Rows from block 4 of the image encoder of a small model that answers yes/no questions on an image's attributes, named by matrix and row number. Rows with one number belong to one channel. Each number is 128 + 32 x the weight over its row's rms, rounded and kept within 0 to 255. All counts start at 0. After the name is the row's rms in percent of the matrix's.
Before each channel's rows are labels from the 100 images, of 14976, where the channel reaches its highest value: "peak on" is the class under the peak; "top examples" is what is common among them. Only what is clearly more common there than usual is listed. The data: rendered landscapes of hills, water and sky. In brackets: how many of the 100.
# convs1: grouped (12 groups) 3x3 conv (encoder.blocks.4.convs.1.weight, 192x16x3x3, each kernel summed), inputs within the group 0-15
# convs2: expand pointwise conv (encoder.blocks.4.convs.2.weight, 192x192x1x1, transposed), outputs 0-191

peak on: steep ground (39); snow (27)
top examples: noon (64); purple alien crags (39); snowy peaks (36)
convs1.120 143 [ 64 173 125 170 157 164 159 115 142 155 176 141 117 154 139 158]
convs2.120 083 [125 158 157 127 106 110 121 152 127 160 183 171 200 111 179 144 116 141 109 142 185 228 106 159 126 141  79 151 147 208 137 161 150  98 103 141 139 117 142 102 151 145 114 182 164 146 160 116 118 117 145 186 147 137 185  93 164 157 165 135 152 132 141  96 153  91 171 162 159 133 153 158 149 130 147 168 159 110  95 162 106 187 153 124 140 140 143 129 175 137 154 123 147 172 159 131 151 155 111 139 106 136 118 149 150 142 192 140 205 146 190  85 124 125 135 246 115 129 138  89 161 134 125 124 115 104 145 162 137 128  92 167 163 154 152 138 127 133 190 122  98 110 147 147  91 129 160 177 149 151 135  90 142 144 124  90 172 155  89 121 153 138 146  98  44 124 141 105 124 171 201 156 148 143 180 198  99 175  84 128 191 135 151 155 142 132 139 123 154 154 154 170]

peak on: water (31)
top examples: noon (100)
convs1.97 087 [ 89 148 135 142 200 148 102 106 135 150 137 137  71 184 143 109]
convs2.97 132 [ 88 141 124 195  66 132 129 146 160  90 131 187 140  85 100 133 156 156 198 112 105 152 176 128 101 140 103 198 172 127 172 123 106  77 103 122 124 165 159  86 106 104  98  92 144 135  92  60 118 142 106 138  89 189 134 148 115 168 147 124 112 117  68 111 140  78 101  98 132 105 147 137 154  91  79 101 121 108 116  98  97 114 120 140 117 145  80 120 139  81 191  91 122 110 133 161 106 135 117 126  98 137 168 111 128 110 146  98 143 117 103  80  65 138 129 137 139 176 129 116 125 110  89 109 132  87 106 165 124 207  85 112 145 105 103  81 100 128 149 120  90 154 120 134  75 154 116 141  87 127 144  57 105 117 199 152 111 148  96 102 130 167 101  92  71 107  84  71 205 106 142 131 146 185 103 143  88 111 134 205 139 128 189 151 146 136 100 101  99 193 188 125]

peak on: snow (37)
top examples: noon (100); snowy peaks (45)
convs1.175 066 [156 125 107 148  47 142 147  90  64 139 144 126 151 152 151 121]
convs2.175 074 [120 121 156 140 126 182 116 159 144 102 190 199 163  91 122  92 168 113 150 141 154 137 200 192 168 126 138 183 151 113 199 162 128 109 136 187 133 141 145 126 115 135 114 119 198 103 159 146 147 110 157 179 111 173 112 128 139 126 129 156 115 141 127 114 161 126 133 108 243 150 153  94 149 146 127 106 132 124 138 144 122 120 132 126 182 109 114 191 107  46 161 121 154 136 123 158 181 114 148 106  89  97 176 132 129 141 164 203 124 173 119 152  56  82 150 100 110 137 131 166 156 135  98 139 156 110 101 145 142 178 122 131 133 146  98 100 112 128 140 103 141 165 110 171 112 136 145 161  85 101 133 105 152 133 166 163 195  82 110 127 106 109 123 143  60 123 130  64 199  98 126 109  84 149 128 161 121 107  96 148 194 138 191  65 146 104 100 125  98 103 175 155]

peak on: steep ground (77)
top examples: noon (90); purple alien crags (81)
convs1.132 167 [146  76 165 163 170 166 150 161  94 150 158  98  83 112 132 148]
convs2.132 094 [168 123 163 143  95 133 141 128 146 195 143 136 140 125 181  89 110 154 104 148 188 185 157 150 149 185 153 100 114 162 146 161 171  55 104 162 131 134 172  65 184 166 164 193 149 154 145  96 160 149 188 144 174 102 146 132 168 165 177 176 185 173 112 119 127 102 154 165 145 169 114 130 192 185 142 146 152 118 104 206 147 187 176  95 160 150 135 158 169 135 158 137 163 163 129 142 145 118 140 160 123 151 131 152 141 143 172 157 133 186 145  93 103 113 159 152 123  97 168 129 160 155 167 168 139 115 134 125 151 112 103 124 152 177 126 173 154 161 168 134 133 107 173 128  67 128 172 164 107 168 112 133 176 151 118 155 170 140 109 148 165 139 109 113  88 144 181 128 104 150 136 160 169 143 148 177 158 140 124  85 147 157 142  93 165 123 160 165 202 182 141 136]

peak on: water (57)
top examples: noon (99); water (79); fog (66)
convs1.106 063 [146 165 143 142 120 184 187 163 138 152 153  88 110 154 157 168]
convs2.106 115 [101 114 178 156  89 149 146 139 141 101 131 187 145  79 135 117 152 156 176 117 122 127 169 154 110 143 112 201 159 144 163 135 143  87 103 158 113 174 126  73 128 143 126  79 178 130 163 105 131 140 124 152  74 170  84 153 138 147 151 170 135 155 116 126 183 113  99  87 153 124 173  98 154  95 104  81 141 132 112 119 141 122 169 149 163 159 107 165 155 120 202 111 159 108 133 148 131 127 156 149 105 146 191 125 162 125 170  98 125 165 113  86  47 142 124 114 129 163 180 129 117 129  87 161 188  88 146 193 151 170 101 127 142 123  82  78 111 173 171 113 116 172 128 141  82 168 150 188  84  90 142  50 120 122 167 127 187 161 117  89 147 153 110  99  80 166  95  70 163  75 162 134 153 166  97 147 149 125 132 169 194  98 173 144 138 169  76 114 112 142 154 144]

peak on: steep ground (47); snow (38)
top examples: noon (100); snowy peaks (50); purple alien crags (33)
convs1.168 082 [154  66 148 151 110 149 132 103 152 157 191  89 158 148 150  97]
convs2.168 109 [106 127 122 199  55 139 117 156 159  93 151 193 151  83 127 109 142 149 214 126 110 153 184 141 116 135 110 197 166 138 183 138  99  85 102 128 132 162 144  76  93 100  95 104 140 137  97  83 104 129 121 159  98 179 156 137 118 168 153 124 107 121  69 118 122  70 121 112 150 117 139 110 159 120  90 106 122 114 106  98  98 108 118 134 124 129  64 136 123  82 199  68 113 117 121 166 117 120 139 110  96 139 154 112 134 106 149  94 138 130  87  82  76 101 131 140 134 151 131 113 117 109  94 111 129 109  94 165 127 208  81 106 146 128  93  95 106 114 146 132 100 170 110 114  78 145 118 175  86 113 148  59 123 115 191 172 116 154  86 125 121 153 120 116  46 103 107  84 209  90 134 133 131 184 101 150  95 107 146 204 152 126 194 132 142 141 116 110 104 191 182 125]

peak on: steep ground (63)
top examples: noon (98); purple alien crags (48)
convs1.161 086 [158  80 148 148 123 148 145  97 162 170 195  85 144 150 146 107]
convs2.161 117 [102 129 122 183  59 131 128 162 168  95 148 196 144 101 123 113 157 140 212 117 107 145 184 135 106 136  97 203 171 124 173 140 111  81  97 128 124 165 147  81 101 103 100 111 153 145 106  76 109 140 127 151  95 183 156 145 124 155 153 128 110 127  75 116 131  75 127 108 138 119 144 115 145 101  96  98 123 109  98  95 100 123 118 133 117 125  67 132 120  93 208  86 126 114 138 167 113 105 131 110  98 133 153 114 153 114 135  88 139 126  91  88  72 117 119 132 137 159 137 112 122 110  92 111 127 108  94 165 121 206  76 117 151 121  89  98  99 116 164 124  99 175 114 122  88 159 113 163  85 123 139  70 123 114 190 167 111 159  78 116 122 156 105 116  49 118  99  71 213  92 142 130 141 193 106 146  84 118 142 211 153 121 193 141 148 130 105 112 100 198 189 133]

peak on: water (51)
top examples: noon (91); water (72)
convs1.70 084 [133 152 105 134  92 122 138 204  78 133 190 145 139 119 161 137]
convs2.70 072 [106 151 116 158  82 196 183 117 101 114 168 135 205 182 135 203 183 134 100 143 126 132 134 123 176 132 134 109 145 193 140 172 111 105 108 132 103  89 152 117 138 151  90 123 213  82 174 115 176 116 115 136 119 137 144 122 121  95 128 113 119 114  81  61 153  92 121 183 138 128 131 189 124 115 163 180  94 104 107 121 106  87 117 134 122 154 103 114  75 138 102 137 132 123 133  72 120 170 172 134 100 123 138 196 169 173 159 116 216 124 125 126 148 110 175 211 176 186 116 117 111 175 138 116 144 122 157 150 119  97  83 106 160 159  90 123 108 104  92 151  99 146 113 125 126 108 138 167  61 141 140  77 134 142 100  47 122  63 111 156 120 139 113 115 114 106 121 159 153 131 148 189 114 132 139 160 183 123 140 117 127 157 143 138 191 135 156  90  88 145  84 145]

peak on: steep ground (48)
top examples: noon (99)
convs1.164 088 [143  77  99 143 130 156 165 117 168 159 176  91 149 138 146  73]
convs2.164 090 [ 95 139 117 188  48 147 126 134 160  96 167 183 144  99 106  92 151 125 210 133 122 165 185 139 107 148 106 193 155 151 169 145  94 110 113 130 140 152 133  96 105  97  94  90 158 120 103  73 118 145 129 167  91 168 146 138 135 145 167 132 105 137  63 122 127  64 132 115 145 125 146 108 161 102  92 101 115 133 102  85 110 111 117 139 138 131  83 128 123  84 207  54 123 119 107 146 108 113 144 105  82 147 157 121 161 121 131 103 145 130  90  77  73 109 119 139 133 145 143  92 125 110 110 114 125 117  87 163 135 193  83 125 131 122  89  89 115 121 158 110  93 183 116 129  94 166 107 182  82  99 139  63 132 121 180 175 108 152  71 111 129 136 135 122  55 129  99  79 208  87 138 133 142 172  93 141 101  90 152 206 165 127 189 163 143 133 107 122  83 164 179 148]

peak on: steep ground (59); water (37)
top examples: noon (58); purple alien crags (41); dark volcanic rock (37)
convs1.179 111 [168 169 170 159 164 135 171 163 129 162 120 153 176 162 154 127]
convs2.179 120 [123  91 190 132  91 142 107 165 157 118 123 187 157  90 146 149 191 145 137 115 133 140 151 171 108 140 108 196 144 143 159 140 162  75 102 173 129 165  94  89 148 111 141  94 160 160 153 106 167 141 144 152 100 156 100 157 157 164 167 185 152 169 109 115 157 114 122 111 164 148 175 111 126 116 143 116 158 129 119 146 142 151 183 133 176 173 115 193 153 115 190 109 181 125 168 180 147 105 109 147  98 143 210 132 169 109 184 128 135 177 127 108  81 137 109 119 138 168 192 134 126  96 118 162 183  89 141 180 167 129 104 131 164 152 103  96 113 164 148 120  93 154 140 120 118 164 185 199  80  73 149  86 132 118 147 111 134 159 137  93 159 142 116  88  86 136 113  72 166 105 172 150 167 172 115 173  76 142 138 139 205 103 185 124 152 158  66 132 128 121 150 138]

peak on: steep ground (35); water (26)
top examples: noon (75); dark volcanic rock (42)
convs1.176 101 [193 143 190 109 140 146 151 142  72 163 136 148 148 146 159 125]
convs2.176 109 [132  79 191 127 105 122  75 160 130 130 143 164 155  83 161 150 189 161 125 107 170 127 141 165  98 100 113 174 136 126 135 140 166  70 122 175 152 170 104  76 154  89 147 126 136 142 150 124 160 115 150 156 113 153 120 170 168 150 160 171 152 180 105  91 154 128 157 123 169 152 156 145 142 147 154 134 165 121 113 151 135 154 181 112 188 165 126 189 157  98 194 107 180 130 190 168 161 107 103 148  98 131 206 116 177 114 196 160 149 171 124 120  83 135 116 131 127 161 185 139 131 104 131 166 167 102 134 154 194 117 125 124 165 167 107 114 133 143 139 151  91 150 151 122 110 162 183 166  85  95 149  97 124 119 130 124  85 165 141 144 147 131 108  95  82 102 133  77 183 120 140 145 145 180 152 161  31 150 119 127 200 102 196 131 178 169  80 142 145 120 115 139]

peak on: water (34)
top examples: noon (77); purple alien crags (42)
convs1.113 093 [ 72 178  59 161 153 121 153 129 138 151 160 139 141 149 127 162]
convs2.113 089 [133 142 153 105  84 125 122 122 115 145 199 160 211  85 211 164 122 113  71 161 188 185 136 156 146 147  92 130 141 193 131 164 152  81 111 154 149 105  97  92 148 154 126 157 157 141 170 115 151 161 153 151 138 153 152 112 178 148 163 169 152 140 126  85 155 101 185 150 170 158 168 178 154 139 136 159 167 114 102 158 119 141 156 155 153 174 128 149 179 125 141 139 158 151 138 127 146 151 133 137  90 177 125 145 156 130 168 152 190 142 165  88 112 148 150 208 132  98 118  84 167 148 109 133 148 111 136 164 133  81  90 164 149 159 145 126 122 168 173 104 114 113 143 143  73 116 150 201 120 174 162  74 145 178  98 103 171 166  78 129 149 132 126  90  44 119 131 118 126 141 183 177 160 130 155 199 129 160 126 110 176 146 156 182 127 146 138 147 143 114 127 165]

peak on: water (32)
top examples: noon (100)
convs1.8 129 [153 165 156 170 155 113 144 172 125 152 177 124  93 185  97 112]
convs2.8 074 [135 107 163 144 142 115 183 139 111 128 120 123  94 100 169  98 101 103 135 171 109 100 188 119 167  86  85 159 216 100 178 100 143 112 109 155 132 168 102 151 117 179 105 147 151 166 128  90 166 137 156 113 124 151 106 156 146 145 130 148 118 138 142 114 174  93 110 154 131 138 122 105  52 148 216 125 122  46  42 161 172 162 124  80 103 119 145 153 137 105 169 116 132  95 115 136  95 144 139 155 114 113 137 150 162 118 139 149 159 151 106 123 115 120 130 139 121 159 153 203  76 145 133 136 120 135 150 183 146 159  86  89 134 124 125 126  92 158 126 103  75 110 121 131 120 103 139 192  98  81 147 164 123 179 178 144 146 123  85  85 116 109  25 127  63 179 129 121 116 118 168 113 114 133 120 127 181 108 107 144 134  94 134 150 174 160 129 118 124  90 243  75]

peak on: steep ground (35)
top examples: noon (94); purple alien crags (56)
convs1.53 093 [183 157 135 101 176 168 156 143 173 133 127 108 135 150 171 172]
convs2.53 116 [180 115 142 165 112 135 141 134  67 192 126 125 151 149  86 158 144 128 123 144 120 128  67 173 162 149 151 111 106 130  78 129 174 144 165 132 158 127 139 140 157 132 172 178  66  65  77 120 135  92 127 140 196 133 142 129 144  62 154 109 153 129 120 146  87 106 160 184 139 165  58 156 112 184 132 161 146 147 132 179  80 166 130  82 137  97 156 146 143 136 118  93 134 174 166  58 144 136 128 122 116  78 102 137 130 160 142 153 136 162 187 125 173 112 173 147 142 101 130 103 160 119 175 162  88 137  77  40 141 126 138 168 156 161 156 205 157 107 123 134 130  62 145 145 148 109 125  85 133 162  63 106 183 119 131 149 149 134 148 149 118 128 167 183 141 148 198 145 106 186 107  88 117 129 157  75 122 152  62 141  99 133 134 158 151 108 154 160 158 145 107 153]

peak on: snow (28)
top examples: noon (87); snowy peaks (50)
convs1.101 126 [ 88 141 130 128 173 131 119 160 135 132 140 173 184 169 137 194]
convs2.101 085 [144 133 166 162  59 156 138 106 134 138 134 171 149  92 118 145 146 142 143 133 105 154 152 154 129 156 126 191 118 131  98 141 172  70  69 175 132 135 136  72 150 130 138 146 192 108 108  97 160 122 178 196 132 136 125 178 159 128 123 142 136 149 103  66 124  62 141 156 215 153 139 135 168 151 111  96 132 149 142 151 106 140 149 119 172 152 133 178 115 115 164  64 172 155 131 115 158  91 148 113  52 134 147 141 184 114 210 133 132 207 147  95  56 132 148 158 162 105 160 127 145 132 141 135 142  74 100 154 156 159 112 125 136 143 102 133 189 147 185 137  86 166 123 127  97 167 160 179  55 117 105  32 171 104 135 149 156 133 147 118 132 137  94  87  56 135 150  85 148 114 112 128 129 148 107  99 131 109 115 141 169 103 176 108 171 163 133 146 129 115 146 105]

peak on: water (28)
top examples: noon (100)
convs1.110 072 [143 160 144 146 144 190 160 124 154 162 151  99  97 178 145 178]
convs2.110 116 [ 99 107 175 152  99 154 149 142 148  94 133 184 143  96 112 127 146 156 179 124 117 134 163 155 113 128 118 212 151 144 165 125 141  91 100 155 124 178 123  73 129 147 114  77 170 127 152  98 144 146 129 149  70 172  91 152 131 148 145 165 130 157 110 134 173 115  99  90 154 115 163 107 165  94  95  85 146 119 113 114 143 124 174 156 166 157  90 166 142  94 201  95 155 109 117 146 117 133 148 153 101 156 181 129 155 135 168  89 127 162 118  88  61 142 120 135 126 169 176 128 121 111  89 170 174  91 135 180 158 166  86 118 140 120  88  80 109 166 153 103 100 164 126 135  87 180 148 179  80  82 144  57 126 121 177 118 199 162 119  70 146 154  98  95  75 146  97  73 179  82 158 135 168 182 101 161 152 129 135 180 186 106 175 148 128 155  79 106 114 149 161 139]

peak on: water (26)
top examples: noon (100)
convs1.12 121 [184 189 157 177 116 122 138 141 122 106 169 124 131 185 142 115]
convs2.12 087 [ 87 181 124 157 169 134 180 174 166 103 102 142  95 139 162  92 110 114 124 171 136 162 225 113 163  91 100 145 197 145 216 103 110 139 106 117 102 139 150 163 105 192  61 131 139 198 143 133 154 130 140 121  86 182 185 145 136 204 139 132 124 122 121 122 185 144  74 104 118 110 136 135  94  96 145 154 126  91 128 113 189  98 113 120 115 135 179 121 137 115 128 119 127  73 138 180  87 113 140 137 139 138 107 165 140 122 171 142 138 111 111 139 141 123  94 142 108 171 132 165  68 183  71 115 137 157 138 140 117 138 114  81  87 126 134  73  92 179 133 102  88 122  98 153 121 122 128 146 146 102 152 161  90 179 187 135 153 124 166  68 116 128 122 179 136 147  69 119 141 151 161 151 118 130 157 150 177 106 161 135 136  87 184 162 139 132 165  76  98  95 201  91]

peak on: sky (95)
top examples: noon (100)
convs1.3 103 [171 149 147 126  56 125 157 149 140  97 180 143 111 169  99 110]
convs2.3 111 [195 162 180 126 143 129 128 100 112 196 138 164 106 134 150 122  96 125  98 157 145 163 118 133 202 131 137 130 118 138 177 156 178 151 126 188 156 122 133 176 185 148 196 162 126 121 131 111 161 131 187 178 194 148 166 154 163 107 112 164 180 158 147 147 153 125 132 173 166 171 117 121 108 201 173 116 170 122 134 192 129 163 161 108 163 142 168 186 182 104 133 140 180 170  95 118 155 116 167 186 126 122 166 137 112 139 163 168 136 188 180 121 143 148 137 153  97 129 172 152 145 130 184 166 159 149 111 120 152 135 109 162 143 156 167 198 131 150 151 113 128  99 186 159 149 126 181 147 130 106 124 150 181 123 135 123 138 105 115 149 186 115 139 160 120  92 199 129 178 166 133 174 158 132 118 102 127 111  78 133 138 148 152 115 143 136 136 188 185  88 127  86]

peak on: snow (26)
top examples: noon (89); snowy peaks (44)
convs1.104 092 [117 135 116 116 143  32  97 107 120 120 117 163 133 178 119 160]
convs2.104 061 [162  89 166 119 181 149 114 101 107 142 167 197 196  48 158 170 163 143 119 128 179 163 150 143 168 170 129 124 129 170  90 160 162 131 128 179 142 120 106 133 159 121 153 104 145  86 132 102  96 183 147  99 126 148 176 164 172  99 123 180 167 155 143 171 131 130 124 128 135 153 195 130 159 158 136 116 148 137 113 151 141 145 170 140 193 165 103 175 149 121 134 137 168 140 123 117 141  90 157 194 101 156 190 134 161 128 160 139 107 165 144  89  41 169 107 114 110  98 156  85 120 144 134 128 150 145 166 148 122 105 117 140 120 177 135 152 116 139 173 149 103 163 146 106  64 128 196 164 105  89 164  95 157  90 117 152 198 189  87 122 157 139  96  72  73 188 134  95 139  94 153 185 142 133 105 148 142 140 112 164 152  97 159 113 131 178  81 163 156 106 114 107]

peak on: steep ground (68)
top examples: noon (98); purple alien crags (52)
convs1.167 073 [155  80 151 152 122 138 132 108 146 145 211 102 162 152 149  92]
convs2.167 098 [109 131 127 197  65 142 113 154 170  88 160 198 146  94 131 113 172 147 197 125 119 151 195 151 113 136 124 187 175 134 183 146  99  80 107 139 124 165 135  87  92  99  96 103 151 138 110  79 108 134 130 146 100 181 160 144 126 159 164 141 105 130  82 104 130  79 133 113 153 133 141 116 160 107  98 102 114 126 113  96  92 105 123 129 132 125  69 146 119  78 204  68 118 110 149 161 116 120 146 112 104 141 153 120 149 116 141  89 130 136  89  81  86 109 125 130 140 162 148  99 114 102  95 110 134 103  83 176 120 199  78 117 150 134  97  91  96 120 172 124  95 173 116 116  91 131 118 178  90 118 142  55 136 122 185 171 126 162  73 119 115 144 129 107  45 140  98  84 208  82 139 138 124 179 106 155 119 108 125 193 148 116 188 140 156 149 108 115  91 188 188 129]

peak on: water (69)
top examples: noon (100); fog (82); water (79); land: purple alien crags (32)
convs1.107 081 [ 86 154 139 146 189 157 111 110 134 145 150 118  67 182 149 112]
convs2.107 124 [ 86 149 121 186  68 134 132 138 163  94 137 192 143  77 101 130 165 138 203 113  99 148 174 135 101 145 108 191 164 124 175 113 111  88  96 124 123 168 152  91 104 117 103  81 145 120  91  72 110 155 101 140  77 185 132 153 111 163 150 134 113 122  69 119 143  80  89 100 129 107 152 140 171  86  77 103 134 108 119  94  98 123 120 144 106 142  85 116 130  90 196  91 127 108 129 165 116 138 121 134 110 136 167 109 142 114 127  86 143 115  97  83  62 144 123 158 144 151 138 105 126 111  95 115 135  95 122 175 121 206  90 121 143  96  99  80 103 129 158 126  79 165 124 140  80 162 117 153  89 128 142  63 104 126 197 146 123 162 104 101 139 162  98  91  76 124  88  68 204  98 146 127 162 181  99 148 100  94 140 206 142 131 183 155 132 147 103  99 100 186 180 134]

peak on: snow (52)
top examples: noon (97); snowy peaks (65)
convs1.173 074 [146  82 174 146 112 152 170 142  85 122  95  99 145 155 158 183]
convs2.173 102 [116 108 187 157  86 142 133 152 132 120 145 186 157  89 127 122 142 166 185 127 132 133 180 162 120 138 138 198 145 161 176 151 151  80 104 158 126 176 155  75 121 143 137 105 171 133 166  89 133 123 147 152  99 149 115 158 163 140 143 186 144 159 101 131 166  96 128  91 168 147 161  91 153 116 123 108 153 142 117 132 142 130 161 155 177 141  77 180 134  99 206 109 158 124 142 155 129 122 158 145  96 149 184 124 146 110 162 100 115 171 105  96  64 131 121 117 120 167 172 101 115  96 102 162 183  78 134 177 145 173  91 139 142 152  92 103 104 158 170 124 137 179 134 123  82 154 147 189  73 102 143  53 157 125 172 144 190 175  94  94 144 122 128 115  79 162 116  87 170  94 145 152 159 181  96 165 160 138 143 180 217 100 177 122 145 154  74 126 120 148 167 152]

peak on: water (25)
top examples: noon (58); purple alien crags (38); sun or moon in view (30)
convs1.125 077 [100 139  89 160 128 149 146 131 152 141 170 127 114 160 189 197]
convs2.125 096 [151 158 159 118 105 105 127 118 139 168 200 163 203 105 192 156 117 116  87 117 198 180 135 164 149 144  87 130 154 194 142 160 174  92 130 140 166 100  96 104 158 149 135 165 140 152 174 132 157 179 159 165 152 158 152 130 165 165 142 162 156 150 145 123 162 125 198 167 167 162 151 175 136 153 167 173 159 156 110 180 131 175 162 134 160 160 153 155 178 138 126 154 159 158 150 148 171 140 145 156 110 194 134 150 158 161 168 153 159 155 156 105 112 148 158 202 110 122 149  74 130 146 127 140 145 113 154 170 142 108 110 162 147 173 173 153 142 158 174 125 130 144 151 163 106 111 153 194 137 172 136  87 162 113 122 113 165 171 115 144 157 134 143 114  60 150 159 129 124 154 188 182 157 144 166 199 128 169 129 110 175 171 154 181 144 153 146 156 157 110 149 156]

peak on: sky (94)
top examples: noon (99); clouds (96)
convs1.103 114 [122 144 125 127 180 188 148 139 132 133 133 154 143 213 128 160]
convs2.103 095 [155 162 161 125 147 137 165 106 138 174 126 115 194 124 129 178 118 124 104 173 159 142 156 108 151 173 130 133 149 143 115 130 183 131 157 150 162 139 153 133 166 172 189 111 156 144 122 122 140 171 137  98 151 133 111 163 163 145  81 155 166 156 185 166 163 143 143 163 125 161 119 170 178 151 128 191 192 143 148 171 165 191 165 146 170 182 189 160 204 145 124 186 166 143 101 155 160 150 152 189 149 140 189 179 147 150 124 136 160 155 164 129 170 188 125 138 122 138 163 158 154 133 195 163 147 159 178 133 135 101 154 173 121 165 171 170 153 152 158 121 173 122 177 164 109 148 143  98 103  92 138 139 149 157 128  89 132 145 181 160 178 123 135 132 155 156 154 158  99 159 142 147 187 122 175 126 105 144 151 111 181 170  90 163 138 166 150 175 190  96 128 132]

peak on: steep ground (56); water (38)
top examples: noon (63); dark volcanic rock (37); purple alien crags (37)
convs1.181 116 [172 151 173 130 148 143 157 169  89 157 135 166 164 152 181 144]
convs2.181 106 [130  91 183 135  95 128  93 156 151 114 131 190 142  88 139 154 193 157 122 121 168 130 147 180 113 127  99 185 130 140 150 148 155  75 144 178 148 168 106  70 141  92 143 101 157 159 155 116 181 142 141 161 122 171  95 173 157 165 169 191 144 173 125  88 154 117 157 144 162 151 157 136 138 138 144 138 165 108 119 150 129 137 183 116 173 170 111 185 152 118 182 113 174 131 178 174 142  89  96 143  90 141 200 138 181 104 191 158 145 190 118 105  92 125 108 111 120 152 194 149 118  98 125 169 175 100 118 152 174 121 106 119 154 156 113 107 127 162 167 128 108 154 139 117 114 147 182 175  76  94 139  78 139 131 134 112 111 164 132 140 149 153 112 106  91 122 127  74 168 120 156 142 152 164 127 170  37 151 146 129 211 111 185 145 161 170  64 130 135 115 133 159]

peak on: gentle ground (66)
top examples: noon (100)
convs1.6 100 [123 121 114 139 175  77 148 163 109 187 156 136  68 153 114 108]
convs2.6 089 [169  71 183 182 116  94 135  98  99 158 125 115 138 119 137 100  62 146 170 158  91  93 115 131 145 123 117 150 184 156 114 125 179 161 110 185 130 157 121 130 162 126 144 143  82 178 143 122 146  96 187 110 156 193  91 177 171 180 135 168 174 169 123 107 151  99 138 162 125 192  86 110  77 190 157 140 147  77 121 179 146 181 167  86 183 114 137 192 132  71 132 150 176 146 128  96 122 117 170 158  90  81 136 106 135 105 136 168 128 189 157  93 130 106 115 111  88 126 165  95  78 125 152 161 121  72 114  95 126 166 125 111 127 153 155 154 123 159 160  65 114  89 138  77 157  94 151 123  85 129  93 126 185 137 181 114 170 113  98  89 124  92  90 157 136 124 156 138 132  96 103  87 107 131 107  76 143 136 130 155 166  68 121 140 115 117 109 147 155 160 186 112]